{"model": "sound classifier", "win_length": 512, "moe": "soft", "num_experts": 8, "shared_expert": false, "subsampling": 2, "loss": "cross_entropy", "learning_rate": 0.0069, "nesterov": true, "final_lr_fraction": 0.1, "warmup_steps": 660}
Rows from block 3 of a small sound classifier, named by matrix and row number. Rows with one number within an expert belong to one neuron, the router's apart. Each number is 128 + 24 x the weight over its row's rms, rounded and kept within 0 to 255. All counts start at 0.
Before each expert's rows are labels from the 100 clips, of 14976, where the router gives the expert most weight on average: "top examples" is what is common among them. Only what is clearly more common there than usual is listed. The data: simulated sounds of rotating machines with and without faults. In brackets: how many of the 100, against the usual share in percent.
# router: slot weights (model.blocks.3.mlp.router.weight, 16x256, trained with AdamW), inputs 128-191
# gate: expert gate (model.blocks.3.mlp.gate, 8x512x256), inputs 128-191
# up: expert up (model.blocks.3.mlp.up, 8x512x256), inputs 128-191
# down: expert down (model.blocks.3.mlp.down, 8x256x512, transposed), outputs 128-191

# expert 2
top examples: turbine (100 vs 12.6); speed: fast (87 vs 32.8); speed change: steady (64 vs 33.2)
router.4 [121 122 120 150 112 123 144  79 124 116 161 145 174  92 134 135 121 135  78 136 166 130 174 113 123 164 128 142 105 150  93 161 122  97 163 116 135 154 124 134 159 108 100 115 102  86 113 120 119 126 124 104 132  80  99 110 132 123  80 112 148 153 154 147]
router.5 [107 116 109 119  95 124 157 144 108 111 143 122 143 135 143  96 158 150 163 142 133 138 123 133  74 158 144 101 172 121 139 171  91 122 111  95 131 133 110 137 126 131 140 179 151 103 116 157 161 100 140 131 132 141 133 130  67 115 181 119  99 141 113 127]
gate.0 [156 141 118  98 143 124 123 120 169 143 149 141 130 133 154 154 121 155 121 159 114 167 152  84 158 149 110 135 132 108 158 128 116 137  99 129 190 148 125 107 171 109 104 141 132 110 147 103  89 134 165 108  92 177  90 124 106 101 152 129 135  99 144 128]
up.0 [137 123 127 134 109 155 103 165 144 126 113 101 126 119  89 131 127 168 118 155 145 117 148 122 110 132 134  71  98 136 137  91 118 131 132 131 146 110 106 125 139  99 106 142  88 123 130 145 106 100 138 145 100 113 134 146 133  89 156 106  97 116 154 121]
down.0 [133  83  83  97 112 145  96 125 144  94 148 169 103 159 106 118 110  97 139 154  42  94 119  81 121 168 103 133 136 163 115 132 131 112 132 158 112 116 147  86  89 138 100  99 118 185 124 149 141 115 134 149 138 125 147 138 111 122 113 146 169 139 134 105]
gate.1 [124 107 142 133 101  96 146 108 135 119 133 145 129 162 158 166 119 161 158 186 142 142 120 158 108 121 159 146 104 112 160 135 139 121 164 107 132  83 134 118 120  82 100 109 130 129 123  96 145 134 132  96 118 117 106 112 141 114 116 139 132 127 120 157]
up.1 [163 128 106 143 149 160  84 154 125  78 106 135 110 171  97 145 130 133 141 146 111 169 145 175 146  89 189 142 147 136  99 144 138 136 116 106 133 160 101 147  95 133 161 166  89 121 137  99 153 113 116 120 123 123 140 134 140 121 124 147 130 115  84 162]
down.1 [122 127 111 136 121 118 148  94 108 198 146 131 136 147 175 123 142 100 126 180 136  92 135 130 173 123 166 109 148 143 151 130 174 115 132 135 106 136 119 166 108 142 113 146 134 115 183 140 104 132  84 137 119 143 114  98 146 141 116 115 146  92 178 106]
gate.2 [175 112  89 113 162  90 138 116 156 151 146 147 130 138 142 119 142 133 121 148 116 119 105 164 151 124 117 138 114 164  92 117 148 150  93 141 129 135 138  68 123 136 120  97  92 129 121 115 143  96 148 105 131  70 134 132 134 113 133 131 149 145 123 127]
up.2 [133 121 129 117 136 105 155 109 145 117 118 122  78 158 165 182 134 155 113 163 124 136 117 104 150 170 111 112 144 157 111  82 116 122 131 124 112 119 133 118 108 132 101  99 103 107 112 144 123 140 148 142 128 158 144 142 115 148 148 114 158 134 134 165]
down.2 [138 124 151 130 147 142  92 134 119 134 133 132 131 115 130 124 143 134 149 147 123 127 144 120 106 109 100 120 160 137 154 163 135 137 113 130 113 104 122 102 116 122 113 144 110 149 149 129 128 124 119 138 148  93 144  99 157 133 125 106 168 159 144 101]

# expert 0
top examples: compressor (100 vs 12.3)
router.0 [136 137 161 115 136 155 151  99 104 154 137 101 130 112 181 127  79 102 133 125 115 149 154 148 155 119 140 131 113 103  91 160 130  81 135 169 155 147 102 135 151 179  93 155  98 132 112 107  92  62  96 141 167 128 111 135 114  95 130 122 132 105 118 154]
router.1 [114 150 132 111 171 123  85 137  96 146 109  95 111  89 111 121 105 135 119 141 133 141 101 101  92 130 132 119 103 180 157 145 111 137 123 147 128 126 103 134 131 121 118 154 146 109 133 167 119  98 107 104 158 130 114 112 118 118 127 173 125 124 106 141]
gate.0 [159 135 119  73 174 107 145  85 101  88 105 160 151 111  84 130 138 124 145 104 104 156 128 136 109 146 112 105 145 142 144 117 162 134 108 100 155 123  93 135 132 165 136 155 145 119 127 110 108 172 117 103 124 173 122 146 147 108  75  89 131 172 131 117]
up.0 [127 138 118 136 112 131  87 130 129 112 116 130  87 118 147 111 146 156 113 129 168 159 118 124 156 129  92 123 159 111 140 125 135  97 164 136 137 105 117 113  88 104 103  93 159 117 175 128 115 150 134 108 147 114 123 159 112 155 114 142 154 117 181 144]
down.0 [130 156  81  84 106 132 105 148 117 126 207 143 113 108 139 164 122 145 139  96 122 135 118 140 133 151 108  98  78  79 100 138 126 129  98 146  86 103 143 140 133 128 121 120 107 116 122  90 101 100 158 144 162 170 116 107 124 165 117 124 178 139 112 122]
gate.1 [139 114 113  91 118 128 183 124 111 149 147 114 112 118 140 138  84 137 119 140  67 110 109 147 107  60 181  96 161 124 169 139  98 118 125  89 136 143 165 116 159 139 134 133 124 169 126 118 110 103 135 126 149 121 146 127 118 111 137 131 141  95  97 108]
up.1 [116 118 176 122 130 160 135 127 163 117 133 135 128 137 126 107 142 138  89 102 133 149  84 153 136 132  94 146 116 124  93 105 143 113 139 134 120 154 118 151 106 127  96 109 136 139 123 149 152  85 132 117 138 117 163 105 108 165 158 125 121 118 143  98]
down.1 [142 121 122 121 146 127 144  84 128 148 136 103 117  99 148 117 142 128 161 136 146 107 133 119 123 133 110 138 136 137 127 108  95 106 138 125 112 163 106  83  62  91 154 142 156 114 141 108 169 139  80 144 115 143  87 125 144 105 115 109 125 110  85 134]
gate.2 [ 84 149 112 103 110 134 114 104 133  91 132 114 141 107 120 134 150 143 142 166 120 136  57 140 172 164 122  79 130 106 143 135 113 162 116 100  81 181 152 162 153 125 146 123 162 157 132 145 122 133 109 168 157 148 117 121 147 103 106 106 132 120 140 134]
up.2 [147  88 113 152 138  74 152 141 136 127 146 147  94 113 124 138  88 120 127 136 123 158 151 155 122  80 155 134 123 150 115 126 120 113 123 115 141 129 114 130 114 148  88 125 133  96 153 154 169 102 110 118 194 119 145 169 118 123 132 173 157 145 133 109]
down.2 [154 173 118 124  89 172 134 146 140 149 114  79 177 129 134 151 134 136 187 144 101 124 117 132 107 128 149 135 122 138 107 127 123  92 126 117 131 129 139 115 135 127 159 126 134 124 122 121 113 119 156 116 126 120 135 124  96 148 131 100 149 133 175 148]

# expert 6
top examples: gearbox (100 vs 12.9); speed change: steady (96 vs 33.2)
router.12 [102 164 127 139 151 149 156 134 135 127 117 137 153 134 185 143 156  93 107 111 126 167 132 148 120 145 120 114 140 148 175 131 141 140 137 113 130 120 119 147 161 125 125 115 127  87 121 182 140 134 154 109  93 127 132 127 158 106 149  93 120 167 137  87]
router.13 [152 117 138 159 156  94 169 154 135 110 122 185 139 152 118 157 136  93 109 135 144 143 177  38 137 175 142 134 123 169 135 126 126 156 150 129 157 155 121 109 158 159  97 143 164 112 139 149 109 148 100 144 125 141 109 125 112 146 140 101 131 124 162 105]
gate.0 [111 202 101 110 145 144 174 149 161 115  89 147  98 109 124 137 151 151 149 142 120 116 108 162 155 124 110 117 184 125 139 162 123 129 136 114 122 114 141 171 107 129 160 119 106 124 119 111 143 122 137 140 113  98 122 131 154 120 115 121 144  98 138  96]
up.0 [117 164  82  94 160 145 180 129 133 128  87 165 137 119 128 125 123 122 152 118 148 100 129 146 109  96 167 136 210 137 103 144  92 144 139 116 110 128 118 119 141 130 112 135 149 146  83  92 148 102 154 138 101 132 130 124 106 146 106 163 133 115 109 119]
down.0 [190 101 112 103  74 134 154 110 119 121  98  57 161 135  48 135 102 154 130 135 115 118 141  94 139 142 107 179 154 109 176 163 175  96 117 108 138 107 151 123 117 101 173 106  99 151 153 148 127 121 103 136 179 127 132 128 140  89 150 118 138 141 126  96]
gate.1 [125 190  91 145 111  94  70 114  69 117 152 155 126 151 145  66 161 155 153 122 121 100 120 183 105 121 149 159 110 134 155 159 150 143 106 114 110 139 139 109  80 106 152 104 157 141 146 114 114 186  81 124  96 148 169 153 115 128 125  75 140 127 116 150]
up.1 [116 107 151 142 137 123 105 110 147 112 139 137 112 180 115  83 125 117 125 169 114 140 110 126 134 107 145 150 122 149 123 155 134 128 132 102 134 125 148  98 116 130 167 127 115 116  91 108 116 115 106 133 132 194 122 121 133 116 106 103 118 124 124 108]
down.1 [110 107 154 115 117  81 114 168 141 114 143 129 102  95 156 110 160  98 166 122 161 127 137 132 116 149 164 134 105 139  84 127 176 122 139 107 167 127 142 132 152 124  67 142 122 117 126 137 151 105 153  86 133 111 125  59 145  99 115 113 151 116 144 116]
gate.2 [141 134 134  98 122 126 123 146 161  83 131 123 118  70 129 131 154 105 146 125 139 133  62 157 119 111 145 134 125 144 142  99 163 132 130  90 132 100 138 126 136 127 158 139  83 132 123 152 146  91 111  84 152 105 153 165 106  79 119 148 126 113 140 118]
up.2 [111 144 143 185 122 130 111 117 145 144 119 136 181 150 126  80 132 163 180 121 102 143 106 145 104 132 128  99 152 149 110 142 118 147 128 177 147 110 148 157 139 141 122 122 131 183 117 104 130 161 124 162 157  99  81 156 137 174 144 129  87 192 124 138]
down.2 [185 135 152  99 162 156 144 152  75 132 100 116 113 112 155 123 121 110 141 103 138 148 149 132 127 137 134 151 105 145 163  94 149 148 112  99 129 146 147  95 160 139 147 155 167 113 127 115 113 100 106  94 113 132 138 123 147  85  83 137 122 117 153 154]

# expert 1
top examples: electric motor (100 vs 12.4)
router.2 [142 113  91 115 116 111 156  90  97 130 137 127 120 140 168 133 168 105 129 125 136 181 127 122 113 154 175 108 122 143 137 108 109 132 155 151 153 125 105 159 128 164 137 146 115 125 125  84 133 101 127 194 117 145 114 118 114 100 143 134 100 124 117 167]
router.3 [132 122 123 129 151 109 136 147 122 114 148 111 127  91 110 124 107 140 108 135 104 158 135 154 139 123 129 131 110 147 120 138 102 121 102 139 126 157 140 146 173 111 142 121 138 126 140 147 130 128 142 116 137  94 136  85 159 105 169 129 132 169 138 103]
gate.0 [158 160 167 139 114  77 163  97 131 114 161 110 159 132 130 122 131 139  74 110 145 147 128 124 125 145 150 141 143  99  98 157  69 118 115 142 141 125 169 149 140 143 151 125  84 139 134 179 138 120 107 115 144 143 133 142 148 126 175 147 118 145 136  86]
up.0 [149 120 117 132 133 150 100 154 151 167 126 160 184 118 126  97 168 126 135 174 100  85 129 125 159 159 134 101 111 197 107 149 157 169 112 132 147 119  72 119 126 118 112 134  95 111 148 149  98 164 114 150  98 136 138 112 136 138 116 131 113 140 127 129]
down.0 [140 123 158 137 128 119 127 102 105 142 144 120 122 169  97 116 100 154  85 119 103 139 162 171 155 121 122 158 143 115 125  78 118 135 135 142 118 150 176 123  93 106  90 120 118 168 104 119 130 121 119  92 133 127 145  95  95 137 112 117 167  76 123 146]
gate.1 [ 70 123 117 110 148 108 151 127 141 140  82  96 104 113 131 101 135 149 140  89 109 127 136 151 112 113 167 146 140 125 108 102 123 113 111 149 119 112 101 119 107 168  90 116 127 187 113 130 131 123 114 121  99 169 147 162  95 124 101 146 101 151 108 151]
up.1 [136 160 124 126  85 100 121  98 125 138 131 124 126  67 164 148 138 121 133 122 109 118 113 140 138 114 149 160 124 154 155 102 194 159 107 148 100 203 109 108  95 143 141  97  94 127 113 124 165 118 125 114 128 184 146 171 169 143 120 150 156 170 135 135]
down.1 [152  90 122 132 107 144 161 134 110  99 126 167 159 130 141 121  84 142 118 104 142 179 159 142 121 108 141 154 135 117 100 113 136 138 174 156 114 128 131 119 139 152 138  79 118 127  91 117  82 128 133 107 103 108 116 123 145 110 101 107 128  99 128 136]
gate.2 [140 134  92  59 149  93 149 140 156 136 114 112 131 112 139  71 140 111 134 132 117 135 139 128 125 141 135 118 154  91 139 106 107 134  93 159 128 132 142 111 125 140 116  96 132 117 124 129 129 130 134 108 101 110 150 111 154 110 179 104 138 131 127  87]
up.2 [120 170 153 145 169 170 164 148 164  58 113 133 142 133 118  83 131 147 120 108 146 143 127 153  97 120 116 156  99 123  81 122 137 101  92 124  99 168 112 129 151 123 105 118 122 102 111 128 160 117 135 108 139  86 123 116 101 109 138 127  87 119 129 160]
down.2 [187 141 130 110  98 131  88 146 104 171 110 132 111 111 163 115 129 131  97  75 168 140 130  97 150 155 116  97 108 149 145 161 101 166 129 125 103 139 106 155 107 150 141 145 170 133 130 112 138  94  98 110  88  94 126 126 107 132 123 120 170 139 181 133]